config.yaml
arch: "dit"
dataset: "rendered scenes of toy objects such as cars, trees, mugs and chairs"
hidden_act: "gelu"
mlp_ratio: 3
fused_qkv: false
layers: 12
precondition_frequency: 10
adamw_lr_other_params: 0.0026
max_grad_norm: 1.0
max_steps: 6000
lr_schedule: "cosine"
final_lr_fraction: 0
warmup_steps: 300
weight_decay: 0.0
Rows from block 4, named by matrix and row number. Each number is 50 + 12 x the weight over its row's rms, rounded and kept within 0 to 99. All counts start at 0. After the name is the row's rms in percent of the matrix's.
# ada: adaLN modulation (shift, scale and gate of each sublayer stacked) (model.blocks.4.ada.weight, 960x192), inputs 117-155
ada.405 118:34 39 59 55 59 48 66 46 46 33 57 41 62 51 45 40 72 59 49 53 47 59 48 59 51 51 28 51 51 38 64 45 33 62 56 58 31 59 54
ada.406 082:45 67 60 63 41 56 57 51 18 44 42 41 47 46 48 56 62 38 51 51 39 45 59 54 63 43 61 46 49 34 78 52 43 45 52 56 41 58 33
ada.407 098:37 59 33 57 33 40 55 38 55 63 33 43 63 47 36 47 44 56 42 65 52 43 65 50 34 59 63 38 46 47 58 53 44 47 27 39 45 43 43
ada.408 104:52 63 54 50 89 50 60 57 58 49 33 40 39 46 42 40 54 54 53 74 57 67 41 49 53 49 44 44 42 43 48 60 52 45 68 52 45 51 42
ada.409 122:52 48 54 44 76 65 48 53 77 46 43 38 63 50 64 49 74 54 35 58 40 44 51 33 45 50 61 47 52 47 38 48 57 49 45 50 48 40 45
ada.410 095:38 54 40 58 42 48 59 40 76 67 48 57 65 55 44 44 39 37 59 49 63 40 74 53 57 36 58 39 29 52 71 47 51 39 67 52 61 34 56
ada.411 102:47 52 39 71 47 38 48 46 62 38 47 34 60 62 53 41 48 43 61 49 69 50 68 52 48 42 60 72 63 52 64 36 70 47 46 45 57 67 48
ada.412 125:55 40 54 53 47 11 55 50 23 57 49 48 43 63 58 20 34 62 44 55 39 49 58 59 49 60 33 79 64 54 40 51 62 46 51 52 39 61 33
ada.413 089:62 60 43 62 43 51 55 54 48 46 33 43 58 46 39 79 51 66 55 56 54 69 68 45 49 33 72 40 67 75 55 61 38 71 40 32 53 62 56
ada.414 095:80 45 53 79 49 45 47 32 33 65 39 54 41 44 41 69 60 41 60 26 39 52 25 42 45 46 44 41 50 45 54 60 40 38 63 33 66 68 46
ada.415 100:47 43 30 54 52 46 49 56 84 69 56 55 67 62 52 73 61 51 52 38 52 64 46 76 62 62 65 24 38 55 23 50 45 73 28 48 38 60 47
ada.416 091:47 61 60 56 49 50 51 55 52 56 44 41 59 57 57 50 26 60 52 59 55 44 57 53 49 50 30 62 54 42 53 41 52 34 50 23 59 75 48
ada.417 100:30 44 72 72 41 29 41 38 58 37 46 66 43 66 73 06 56 48 57 39 40 55 40 56 57 42 34 50 50 51 63 35 44 47 47 67 46 38 24
ada.418 119:45 35 51 34 49 72 49 43 71 18 60 45 44 62 55 53 69 53 65 60 53 57 54 48 39 51 54 38 47 51 24 57 54 42 55 40 35 52 58
ada.419 097:55 74 29 57 47 59 54 46 27 52 70 64 43 46 45 76 32 58 35 55 50 63 69 49 62 47 57 35 39 45 51 58 31 56 48 63 57 45 47
ada.420 149:37 57 65 49 45 38 47 51 37 48 51 53 40 54 45 17 54 46 48 57 71 37 53 42 35 35 70 93 48 48 57 58 36 52 52 36 54 53 52
ada.421 089:47 46 64 44 49 53 45 59 42 44 53 39 58 51 68 62 54 47 65 34 57 31 49 39 46 53 47 32 45 45 61 51 33 40 42 56 53 50 43
ada.422 124:63 62 55 60 58 44 59 46 22 58 45 70 50 47 35 31 22 48 63 52 54 40 49 52 44 56 18 74 54 42 58 56 56 55 63 35 38 66 37
ada.423 079:56 44 36 60 55 25 47 51 37 43 48 56 56 77 64 36 60 34 47 34 61 41 60 63 64 37 44 47 55 21 57 42 44 37 43 55 13 59 40
ada.424 099:45 44 50 50 52 67 47 45 62 68 26 65 55 48 52 68 74 55 60 16 37 62 42 40 58 55 60 60 52 56 36 53 52 58 21 52 45 53 62
ada.425 108:47 51 33 45 51 62 59 43 51 59 39 48 52 61 51 50 36 63 48 50 75 68 67 53 53 55 57 56 27 36 35 61 47 38 45 50 50 50 65
ada.426 084:42 71 32 41 56 47 33 43 62 68 46 68 56 60 43 58 38 57 21 43 55 72 29 38 54 47 58 48 41 48 55 43 60 53 49 49 49 36 64
ada.427 115:65 61 50 46 45 49 57 53 12 34 61 64 43 51 24 26 24 45 48 53 59 52 52 40 30 39 53 80 44 50 58 46 57 49 59 44 65 57 43
ada.428 098:45 55 67 50 59 60 41 63 64 56 46 67 54 44 58 24 39 53 48 36 45 56 45 48 60 46 61 43 59 51 52 60 61 42 58 56 54 62 26
ada.429 109:34 57 56 54 57 59 32 62 46 52 48 47 43 47 55 59 79 59 48 65 54 37 48 27 67 55 86 35 56 57 53 45 43 63 52 63 57 36 52
ada.430 073:51 37 47 56 53 47 48 71 64 43 37 32 41 66 40 50 59 44 44 59 64 45 45 60 47 39 33 66 69 51 58 41 60 57 54 39 79 68 50
ada.431 092:49 58 74 49 55 61 51 41 28 62 29 86 32 35 53 49 42 48 49 54 37 45 42 55 52 33 70 45 54 60 51 45 70 37 53 53 51 45 49
ada.432 107:32 51 60 33 38 27 69 48 68 51 57 56 50 46 79 11 50 52 50 55 50 33 48 37 28 47 54 36 29 53 58 33 44 30 50 62 52 65 48
ada.433 105:56 51 48 36 53 25 41 36 50 41 52 41 47 43 51 37 55 38 48 51 34 47 47 58 63 66 52 38 51 42 54 45 36 37 45 61 46 37 46
ada.434 083:46 55 44 53 49 66 50 50 49 53 63 47 35 70 59 33 65 64 54 58 40 59 53 60 26 56 60 34 67 47 45 59 55 55 24 44 57 49 39
ada.435 096:52 27 33 48 47 49 32 51 51 62 68 63 29 40 54 65 72 56 46 57 39 52 43 46 48 46 54 42 43 52 43 38 48 59 39 42 58 38 47
ada.436 076:43 42 46 65 55 72 49 77 50 67 47 55 71 69 61 42 49 51 59 54 67 29 51 65 36 36 41 37 39 54 68 54 50 52 35 45 27 53 48
ada.437 115:52 69 50 46 37 39 59 61 63 41 47 37 55 16 33 56 63 56 59 44 59 48 36 25 34 41 47 44 57 55 63 41 61 45 52 42 48 40 54
ada.438 090:43 58 68 59 53 33 46 43 43 19 40 59 50 50 47 64 64 31 53 42 63 41 43 44 38 36 60 47 50 70 57 55 36 53 48 50 57 44 65
ada.439 102:35 69 36 48 45 37 75 65 12 42 37 50 49 46 55 72 56 39 55 58 69 54 49 47 44 19 19 59 45 40 40 50 40 43 51 55 69 51 50
ada.440 111:49 54 60 52 38 52 59 74 53 65 37 46 48 54 45 71 50 39 45 36 36 34 46 42 39 54 50 54 48 53 70 48 41 66 70 26 48 53 41
ada.441 099:54 55 58 46 46 50 52 44 66 57 47 60 30 43 49 50 34 62 50 68 59 35 47 54 38 68 53 32 33 58 51 54 59 42 41 42 57 56 35
ada.442 112:54 46 65 49 53 57 46 37 86 53 61 47 60 55 57 63 72 44 40 39 44 52 66 51 53 50 75 34 55 49 54 39 34 58 37 36 35 54 56
ada.443 100:43 34 60 41 53 38 57 29 60 55 48 67 63 63 44 60 45 28 36 45 51 48 33 50 56 71 33 61 49 45 27 43 47 41 67 77 36 14 52
ada.444 087:18 42 32 43 56 64 59 42 50 62 53 28 29 55 59 65 55 42 51 36 37 43 67 24 46 59 53 43 45 47 27 42 42 55 44 41 44 43 43
ada.445 115:56 47 39 47 49 49 43 46 61 70 51 55 46 46 60 63 69 49 55 58 66 27 46 41 64 63 51 58 40 41 38 54 40 48 40 53 29 51 51
ada.446 088:76 66 53 49 81 27 54 40 25 57 54 66 50 57 58 52 39 58 40 48 48 51 28 52 60 51 62 49 43 52 46 49 70 48 69 50 52 63 63
ada.447 106:59 53 50 40 56 53 67 34 57 58 47 63 57 47 33 49 60 45 66 31 57 54 46 43 47 62 33 27 30 60 29 59 61 33 60 50 64 65 31
ada.448 075:43 64 38 47 32 69 54 51 14 35 66 35 47 50 60 52 77 38 53 35 38 68 55 67 58 57 51 45 49 62 54 51 44 62 59 52 78 45 35
ada.449 067:38 47 55 62 55 44 35 50 31 53 45 51 57 63 52 53 53 48 46 50 37 30 44 64 37 54 38 51 38 48 63 47 53 32 57 60 62 42 47
ada.450 098:41 70 49 54 43 74 53 78 49 52 60 49 72 38 63 47 54 48 54 48 66 40 43 73 43 47 62 30 48 48 43 39 52 44 50 49 39 35 47
ada.451 096:62 39 34 46 56 32 56 34 33 70 44 60 60 41 47 33 20 62 44 49 50 46 64 65 36 53 24 74 40 35 45 53 42 38 56 62 51 37 48
ada.452 095:41 59 39 75 51 39 50 45 60 75 75 39 54 68 43 70 41 57 59 65 58 57 66 29 55 63 49 23 66 65 59 43 48 50 36 54 41 62 60
ada.453 122:41 49 46 45 52 43 43 59 45 57 61 59 54 42 47 59 40 50 48 44 50 69 43 44 48 42 39 58 42 64 62 59 59 47 59 49 51 56 34
ada.454 091:61 16 44 39 40 41 48 33 36 52 50 51 67 51 51 57 47 43 56 16 39 46 51 49 56 47 35 56 73 46 34 61 59 42 51 44 20 72 32
ada.455 109:36 48 58 44 46 70 57 60 65 44 39 53 57 42 48 34 71 62 41 72 33 52 52 67 60 35 58 31 33 46 58 47 71 54 63 53 52 57 54
ada.456 104:70 58 38 34 45 38 73 62 19 56 46 30 65 40 66 34 39 70 50 40 54 57 42 53 57 36 30 60 64 43 64 50 58 30 50 69 58 41 54
ada.457 095:59 39 68 55 41 51 59 56 58 43 53 48 53 48 66 75 65 26 63 44 48 58 49 58 50 61 68 55 57 58 57 43 60 44 53 60 52 46 55
ada.458 088:39 56 51 49 40 35 38 51 71 31 76 64 53 68 65 38 55 40 46 56 45 45 38 47 66 31 55 18 40 70 41 43 54 65 47 60 68 56 56
ada.459 127:56 62 70 40 44 27 43 77 75 54 70 39 57 60 52 52 51 44 79 44 36 66 63 31 60 59 28 52 48 66 73 53 46 45 61 45 48 59 53
ada.460 099:42 56 71 60 57 76 43 39 97 48 39 66 53 59 32 57 59 68 30 52 53 34 67 55 50 41 74 37 31 61 57 43 66 63 42 62 42 32 41
ada.461 111:53 48 55 48 51 24 61 63 52 36 51 45 46 54 31 23 25 37 56 63 47 51 55 51 14 58 36 84 60 43 46 49 46 33 53 41 44 51 51
ada.462 091:42 41 50 62 54 39 48 54 67 51 51 17 73 52 37 60 67 49 39 46 56 48 44 39 48 44 48 50 45 60 67 66 49 64 41 67 40 57 51
ada.463 095:50 22 37 51 62 58 41 39 39 57 34 38 43 40 49 61 47 59 44 61 46 34 50 39 45 57 66 59 49 50 50 61 67 55 49 35 40 58 64
ada.464 089:51 59 47 43 62 62 61 52 87 49 71 34 46 39 43 50 47 34 32 43 47 48 56 42 59 57 70 19 22 48 75 54 41 54 62 50 54 52 49
ada.465 085:46 40 70 63 66 66 38 59 37 51 34 60 45 46 67 62 66 42 68 38 60 47 41 56 32 37 64 57 57 52 52 64 63 51 39 53 43 43 34
ada.466 112:33 65 35 48 46 64 56 64 67 52 39 54 47 61 79 46 53 56 49 52 54 38 49 44 57 43 51 45 41 49 61 44 52 40 56 38 57 46 44
ada.467 093:56 27 57 41 34 29 51 36 20 46 50 50 39 54 50 46 30 45 61 39 57 36 33 63 56 34 26 62 65 56 41 52 55 44 57 59 44 46 40
ada.468 097:65 45 34 60 48 49 54 67 51 65 43 56 47 46 49 35 58 51 43 44 50 58 41 56 71 41 47 37 67 52 63 47 30 47 53 21 44 48 48
ada.469 105:51 84 60 59 60 64 39 34 42 51 35 28 59 44 65 36 61 52 46 47 48 57 62 59 52 42 54 58 47 40 40 50 33 69 44 40 61 56 69
ada.470 095:41 46 47 61 53 46 59 61 51 65 41 55 46 48 92 38 62 41 49 44 39 46 12 55 53 44 68 24 38 42 31 55 52 45 34 55 58 54 52
ada.471 094:52 38 46 43 68 33 53 53 22 41 59 56 47 38 46 22 30 64 38 31 49 47 46 44 43 28 36 60 54 76 66 72 67 33 44 41 59 52 36
ada.472 079:58 38 54 50 55 63 49 45 33 60 79 39 63 43 63 43 29 56 49 63 28 49 51 51 62 52 55 56 54 51 51 69 48 65 62 59 63 55 34
ada.473 120:48 71 46 55 47 42 71 46 27 66 42 40 44 53 40 32 36 49 50 75 60 52 53 49 39 42 52 72 50 43 54 69 53 54 76 47 59 70 37
ada.474 095:57 43 56 32 57 37 52 66 25 57 36 51 53 57 60 40 66 59 49 60 43 58 40 60 31 40 38 64 47 60 41 51 52 39 65 36 50 48 28
ada.475 086:43 57 39 27 46 58 44 48 42 53 58 15 61 66 53 28 35 33 35 54 52 63 59 53 35 50 39 39 68 55 61 48 41 35 33 43 57 58 40
ada.476 116:39 34 68 57 45 47 52 54 73 48 67 56 52 59 53 49 51 62 34 50 51 49 54 69 43 50 32 40 53 55 49 40 57 60 57 71 65 60 60
ada.477 112:56 59 37 42 54 50 44 60 66 68 53 40 61 44 58 55 35 59 54 72 38 46 38 45 43 66 59 45 63 28 59 55 68 68 41 53 60 34 44
ada.478 087:40 61 63 48 52 74 43 39 69 49 67 63 32 54 63 52 68 65 47 44 49 35 54 46 68 47 78 25 32 54 78 46 56 62 42 33 48 55 61
ada.479 088:32 46 29 41 49 52 45 49 66 66 42 40 58 33 34 51 55 64 39 32 26 52 36 76 45 55 50 26 52 54 42 51 44 62 39 58 49 30 65
ada.480 087:39 57 49 44 54 33 43 46 45 59 38 67 50 47 42 33 44 68 46 37 52 40 60 42 54 65 59 57 75 63 27 61 67 55 30 57 65 49 66
ada.481 088:53 35 47 18 64 21 58 68 45 35 40 50 40 45 46 75 54 50 60 33 30 64 50 65 32 80 42 60 48 55 50 45 47 46 41 58 28 61 65
ada.482 080:40 47 56 57 45 47 31 53 48 69 62 69 32 38 37 51 54 55 60 63 58 46 56 49 56 52 32 57 58 39 53 63 62 70 69 43 67 52 40
ada.483 092:44 53 42 67 65 43 52 51 68 51 49 32 45 50 35 48 41 58 42 65 50 40 66 69 71 70 58 41 80 44 62 59 60 41 40 61 55 36 50
ada.484 096:39 69 43 21 45 44 54 48 64 28 35 38 56 35 82 55 37 45 52 62 40 32 84 65 53 41 37 66 62 62 49 64 51 47 46 33 59 67 79
ada.485 098:51 23 44 62 47 49 43 48 99 50 47 47 42 54 56 47 45 39 63 56 32 39 57 36 57 54 53 57 67 51 56 44 48 43 36 24 50 51 41
ada.486 088:69 36 38 63 39 58 34 25 36 48 47 35 52 49 49 65 42 26 51 42 54 63 45 63 39 61 30 53 44 37 40 38 30 50 51 40 24 41 44
ada.487 126:36 53 66 55 43 37 55 40 43 38 61 51 71 52 41 53 41 42 40 53 53 38 48 42 60 58 65 64 59 52 53 64 58 65 55 56 57 43 52
ada.488 094:41 56 15 68 71 48 57 65 63 54 64 52 51 52 60 58 53 55 48 42 43 49 48 43 63 29 36 41 55 48 30 51 69 44 71 54 45 56 39
ada.489 117:31 75 33 51 44 73 47 45 44 46 43 47 43 61 50 71 50 49 50 70 73 60 51 50 36 48 49 37 46 51 50 56 31 30 58 49 48 46 54
ada.490 092:34 67 46 55 62 51 48 57 39 45 60 36 47 67 36 67 46 40 61 39 49 55 45 41 60 60 44 45 42 46 31 51 57 62 36 58 53 49 46
ada.491 093:47 50 45 49 47 42 35 58 59 62 49 51 37 66 62 62 45 66 46 26 47 64 49 28 53 48 35 50 71 59 54 45 68 52 32 52 35 58 37
ada.492 097:22 37 79 60 43 52 39 28 61 83 56 49 58 55 47 66 45 51 60 28 53 40 55 51 49 37 46 30 57 62 57 58 53 51 50 59 50 49 46
ada.493 090:65 43 41 51 50 52 53 41 40 55 34 57 37 47 40 54 34 37 46 44 54 46 55 59 36 26 45 50 33 46 25 51 48 49 48 61 52 38 36
ada.494 101:36 57 31 69 41 36 47 63 53 55 41 49 59 56 66 54 62 57 31 53 42 34 39 57 40 37 49 52 43 58 52 54 52 45 56 45 37 58 54
ada.495 085:33 50 47 57 56 58 60 55 59 58 52 26 59 48 52 65 66 63 51 35 55 46 60 62 41 44 58 44 64 66 28 45 63 58 56 47 44 33 47
ada.496 103:43 37 56 50 15 44 67 67 60 52 09 39 56 58 63 39 61 39 61 54 41 41 46 44 33 38 57 71 60 43 63 65 54 41 49 35 60 30 49
ada.497 091:59 49 38 64 62 51 62 49 38 59 44 45 24 40 42 65 25 52 46 45 31 49 39 55 34 38 35 44 46 52 50 49 56 47 48 45 61 50 32
ada.498 092:29 45 53 53 37 70 49 54 41 57 66 46 56 38 49 56 40 36 41 34 44 50 49 53 53 51 56 57 40 33 52 48 53 44 68 43 54 45 37
ada.499 099:52 70 41 72 43 40 53 48 48 66 73 38 44 37 35 45 56 56 59 36 69 34 49 24 47 45 65 64 47 40 54 64 39 53 37 56 58 47 61
ada.500 089:52 42 48 28 55 37 42 65 50 39 82 57 45 44 50 82 47 42 42 37 34 40 47 37 35 28 72 62 46 34 58 46 62 47 41 60 57 37 56
ada.501 089:41 66 64 40 52 57 50 63 52 41 56 45 51 51 48 64 62 26 38 40 55 60 39 56 60 31 66 39 32 46 51 45 51 37 59 65 67 56 57
ada.502 089:37 27 48 45 37 44 73 46 51 50 51 55 64 47 43 30 14 52 52 35 58 43 55 63 33 39 49 44 47 56 36 38 57 48 53 61 53 44 67
ada.503 103:43 61 24 47 58 46 47 33 62 56 53 33 50 47 58 55 68 56 43 33 26 56 37 61 50 41 48 46 47 66 45 38 36 49 52 29 61 43 43
ada.504 110:54 38 43 51 36 68 47 63 37 32 27 47 36 34 57 78 51 41 39 51 38 48 40 64 61 51 37 72 47 37 52 44 30 69 56 41 57 57 53
ada.505 091:66 67 39 30 50 34 38 54 62 43 68 26 52 58 59 46 66 51 53 47 28 49 48 34 57 53 51 40 48 58 41 52 54 73 52 43 48 62 48
ada.506 107:59 58 64 50 36 44 37 44 55 61 41 48 53 53 28 38 47 48 52 30 79 48 38 18 45 60 35 74 56 75 50 37 49 28 53 50 54 47 67
ada.507 092:47 34 66 49 50 48 53 78 31 68 49 35 53 54 54 58 36 51 70 35 42 44 65 46 54 30 34 59 52 46 47 58 47 38 59 25 59 65 49
ada.508 092:64 38 67 34 69 49 36 24 60 47 48 46 42 45 55 66 45 64 57 56 45 46 63 41 47 44 56 42 56 61 62 49 28 65 63 43 59 67 45
ada.509 084:67 47 65 39 53 65 54 62 76 46 35 52 48 57 63 45 59 53 49 73 37 45 39 48 63 56 40 61 28 56 70 48 35 54 63 44 37 30 30
ada.510 092:64 28 64 70 32 64 48 38 64 65 67 51 35 47 41 45 59 42 51 38 54 51 40 30 62 44 23 58 47 46 67 52 37 59 67 41 58 61 77
ada.511 091:55 34 33 64 42 68 26 76 33 58 64 38 57 55 41 50 30 33 43 35 64 62 54 54 50 39 27 63 44 55 62 66 30 50 37 52 33 64 47
ada.512 097:77 34 39 50 46 61 63 57 31 50 59 57 59 53 46 38 44 47 47 77 48 40 52 48 36 45 65 60 63 63 53 52 66 29 57 31 55 43 55
ada.513 091:66 47 51 41 23 54 52 48 60 64 47 45 45 43 46 28 48 59 48 31 59 46 39 56 53 54 62 77 66 62 50 54 32 55 62 65 63 48 58
ada.514 093:53 60 41 50 63 56 34 49 64 35 53 55 60 37 33 62 50 67 43 52 63 56 60 73 44 58 67 51 49 48 41 44 46 53 52 53 56 68 77
ada.515 091:52 50 58 60 59 65 45 52 49 62 44 49 60 54 39 24 44 68 37 39 39 33 41 39 55 51 63 66 63 59 79 64 35 68 57 51 47 67 49
ada.516 103:68 46 42 67 41 59 56 40 50 57 58 31 50 40 67 53 55 55 45 61 33 52 53 35 44 43 46 22 44 49 43 26 46 45 35 37 40 54 38
ada.517 092:52 69 66 43 30 48 59 71 63 44 57 34 40 44 36 34 49 54 54 35 47 57 57 60 57 37 43 44 43 35 68 63 62 60 55 49 57 56 57
ada.518 105:45 49 50 39 39 25 37 56 53 30 56 51 64 52 47 71 43 45 34 47 33 63 48 53 64 49 44 47 47 49 36 49 57 52 44 60 60 55 47
ada.519 096:57 71 40 44 82 46 68 53 58 60 71 56 50 51 57 72 37 62 47 51 46 51 50 43 69 52 38 50 34 41 38 48 55 72 53 45 42 45 47
ada.520 093:34 56 50 54 61 45 45 45 59 63 33 49 57 42 55 60 44 59 31 63 55 35 54 59 42 43 34 36 56 43 43 66 60 53 55 44 61 48 48
ada.521 090:60 35 48 47 72 51 53 47 67 37 77 52 42 58 60 58 42 54 43 32 65 51 51 38 54 58 47 52 52 67 35 54 53 44 66 55 50 38 36
ada.522 111:53 50 67 52 50 60 59 48 63 47 62 44 63 49 49 55 72 49 45 36 59 41 49 59 46 48 34 60 52 38 58 51 35 44 48 50 23 39 62
ada.523 091:60 63 67 48 50 76 63 43 63 60 42 46 63 57 70 78 40 52 39 35 64 46 54 33 64 57 63 71 61 42 17 53 49 45 46 50 45 36 51
ada.524 111:50 45 49 57 48 68 60 42 52 44 61 50 53 46 51 62 63 51 60 54 38 59 31 47 55 56 59 66 41 53 44 42 33 48 53 38 51 63 56
ada.525 095:65 69 43 52 35 45 45 63 24 57 64 66 53 49 46 55 38 64 46 12 61 49 65 52 58 41 25 36 34 53 38 58 66 50 56 48 45 57 51
ada.526 093:37 58 65 51 49 50 49 37 46 72 37 78 48 46 48 49 35 50 35 69 41 55 52 49 45 57 84 52 49 56 34 50 51 49 61 36 65 48 62
ada.527 086:40 62 52 49 52 65 33 51 64 46 31 57 38 52 71 40 46 48 49 44 38 67 54 47 58 33 49 63 36 58 29 72 25 30 42 52 51 51 59
ada.528 099:76 39 25 72 34 53 37 53 24 56 41 46 42 60 59 69 52 44 45 54 48 60 64 51 49 61 44 68 56 64 46 62 47 47 49 51 45 42 69
ada.529 102:60 57 53 51 44 66 47 48 45 55 50 49 78 56 44 65 54 59 40 46 61 51 52 57 26 50 46 40 34 65 35 51 70 46 44 64 53 41 45
ada.530 095:36 63 57 47 40 67 63 53 43 43 77 60 46 46 63 34 69 57 56 22 46 41 68 61 51 55 75 54 49 36 49 49 57 40 47 51 67 48 61
ada.531 090:81 50 64 64 42 53 36 65 44 51 66 36 31 38 68 47 71 55 50 59 43 61 47 58 66 44 57 56 49 48 50 53 63 59 33 43 61 65 57
ada.532 091:40 56 63 55 59 70 56 62 65 48 64 59 57 50 63 60 75 57 46 41 39 35 41 62 20 57 63 57 58 43 66 56 67 50 55 50 48 56 58
ada.533 099:46 65 41 39 73 56 66 52 55 52 52 81 79 43 44 74 62 57 60 43 33 53 56 55 49 48 39 44 59 37 50 51 40 55 44 59 51 39 16
ada.534 101:75 53 37 64 50 37 50 34 51 69 68 48 42 54 46 45 43 53 64 40 51 45 28 48 75 42 63 46 58 58 65 59 65 45 51 58 36 57 42
ada.535 102:40 44 09 50 53 58 63 54 52 39 47 66 48 58 47 65 38 65 57 36 48 65 45 65 60 54 66 32 46 44 50 53 63 57 54 66 48 54 55
ada.536 094:52 53 37 54 38 57 55 60 43 49 45 57 30 63 43 23 32 47 54 69 68 42 34 33 42 41 49 32 68 50 48 52 37 25 62 39 63 70 56
ada.537 098:44 64 37 58 53 40 55 47 60 62 60 51 68 45 69 41 57 52 39 46 18 54 41 59 58 43 47 53 35 48 50 51 34 55 49 54 51 68 41
ada.538 089:56 62 68 48 49 50 57 44 52 59 60 65 54 46 46 31 75 51 58 29 68 59 35 53 56 42 36 47 75 67 47 59 62 41 44 63 73 56 55
ada.539 103:42 68 44 52 53 36 34 50 63 31 52 38 58 59 60 57 44 48 46 48 40 51 56 74 36 54 28 38 52 42 48 47 68 68 52 32 49 48 60
ada.540 102:60 56 47 32 50 35 45 50 60 55 58 63 56 41 43 47 41 47 54 44 69 62 20 44 48 54 27 43 55 64 57 42 31 32 63 43 54 30 35
ada.541 095:55 60 49 52 52 35 56 56 51 61 56 71 65 50 65 43 81 35 47 42 42 62 55 44 35 56 49 55 54 39 46 52 53 60 68 49 50 34 47
ada.542 096:48 54 42 46 39 41 53 38 29 48 47 62 50 48 40 51 63 56 54 42 65 37 52 61 78 41 52 65 51 46 39 49 31 43 31 39 51 61 35
ada.543 107:42 67 45 47 46 19 64 42 23 38 46 58 58 60 69 42 44 53 48 57 35 73 62 30 68 49 55 61 58 80 46 54 53 37 34 37 60 53 73
ada.544 096:42 27 60 29 58 69 37 48 52 49 38 54 40 60 59 38 52 44 40 56 06 62 54 57 50 49 49 71 53 49 58 57 69 59 33 36 66 46 30
ada.545 107:37 33 58 45 51 37 50 36 57 61 65 56 52 58 38 61 45 44 44 53 34 71 51 49 52 57 43 70 58 62 49 61 58 31 52 69 39 50 36
ada.546 092:67 32 54 46 50 45 69 58 50 42 67 31 60 54 49 51 42 61 44 50 62 55 23 71 48 37 62 41 72 64 52 42 37 64 55 70 64 59 46
ada.547 096:36 56 25 39 42 51 29 57 38 49 39 36 52 33 28 39 50 47 59 58 81 50 41 52 58 47 70 42 40 40 67 72 48 58 67 42 54 67 50
ada.548 096:45 61 63 46 36 51 37 49 52 53 56 59 49 41 59 34 43 57 58 53 43 50 56 42 40 64 47 47 59 46 43 65 76 71 56 40 37 40 34
ada.549 088:56 12 52 35 39 44 55 49 55 32 26 27 65 48 69 42 53 37 55 39 50 45 38 65 35 61 33 68 49 59 44 47 72 55 39 56 48 55 37
ada.550 089:62 58 55 52 28 56 46 63 68 42 42 46 57 49 32 46 54 43 30 38 39 51 55 68 44 68 61 63 50 44 47 67 23 50 32 60 40 23 57
ada.551 094:41 38 58 46 55 55 48 66 53 51 36 40 50 56 46 34 36 38 36 67 37 73 52 35 40 61 39 45 67 54 75 49 50 28 42 43 32 59 42
ada.552 085:45 48 42 39 70 53 36 56 41 47 62 49 67 32 43 34 59 27 61 29 75 66 43 31 28 44 46 38 49 63 46 35 36 41 46 36 54 40 61
ada.553 088:61 63 46 63 72 51 53 60 23 62 53 21 49 47 64 59 52 67 50 69 45 39 60 62 49 61 62 31 57 56 35 63 49 67 64 48 58 43 54
ada.554 093:78 53 59 76 47 59 56 52 45 78 47 44 27 42 37 49 54 47 53 44 55 57 65 50 37 58 62 56 79 35 48 36 50 45 46 40 44 53 47
ada.555 119:58 48 40 49 57 28 61 53 69 53 46 45 44 46 46 62 59 70 50 64 54 23 35 60 42 46 55 58 53 48 48 43 57 38 44 51 58 39 55
ada.556 093:52 20 37 37 43 34 65 46 27 44 56 49 43 47 59 63 42 49 33 38 44 52 67 27 57 60 43 65 62 50 44 45 54 45 51 49 47 40 58
ada.557 092:38 57 56 42 62 66 53 45 49 68 49 48 55 61 51 61 67 68 56 46 52 35 61 43 42 52 39 35 31 54 68 64 52 44 52 36 53 62 69
ada.558 087:49 57 63 45 56 58 52 40 57 57 42 55 63 55 42 42 77 65 42 45 34 63 62 46 44 47 65 51 58 31 57 45 61 62 56 55 54 61 51
ada.559 089:41 60 71 68 21 55 36 49 94 68 72 52 48 47 71 37 57 52 72 28 53 48 47 42 51 38 42 78 58 43 63 49 44 53 61 36 64 53 48
ada.560 093:68 48 78 49 65 34 56 46 50 83 52 60 56 57 64 34 64 48 62 37 49 47 37 61 63 52 34 59 43 64 52 43 55 65 51 48 54 56 49
ada.561 111:55 62 57 25 43 43 61 63 25 34 59 42 55 58 52 56 59 41 51 52 36 56 52 49 45 66 48 23 51 49 63 44 28 46 49 39 52 51 51
ada.562 103:49 62 56 64 55 36 57 46 61 71 53 55 30 42 36 32 74 59 74 57 45 46 55 61 35 58 45 68 45 40 74 40 67 47 46 54 53 36 54
ada.563 094:54 60 59 37 52 58 37 36 59 51 63 35 47 67 70 41 41 47 36 66 71 57 59 36 44 48 61 32 60 60 60 38 51 85 64 06 40 47 60
ada.564 094:57 68 43 74 51 32 62 73 58 71 50 51 54 41 34 45 25 33 49 59 56 41 29 45 53 47 51 58 66 25 64 53 54 48 40 42 43 46 42
ada.565 100:59 69 59 67 53 45 61 50 37 57 64 60 36 57 53 18 57 55 40 60 56 50 54 71 17 44 59 59 49 47 54 47 38 35 32 61 54 39 47
ada.566 105:41 47 43 43 51 50 52 54 32 51 36 53 65 51 51 45 39 36 53 57 46 53 33 55 47 60 46 70 44 49 56 34 44 42 54 74 37 58 65
ada.567 116:49 55 57 55 39 53 49 67 78 40 56 62 29 53 44 38 29 52 59 58 49 48 50 53 67 48 56 41 44 53 59 36 55 50 41 56 51 81 52
ada.568 085:49 56 42 54 67 55 40 43 45 58 33 47 73 64 36 67 63 62 49 47 73 62 67 66 43 64 56 41 67 50 47 43 56 54 49 44 56 32 46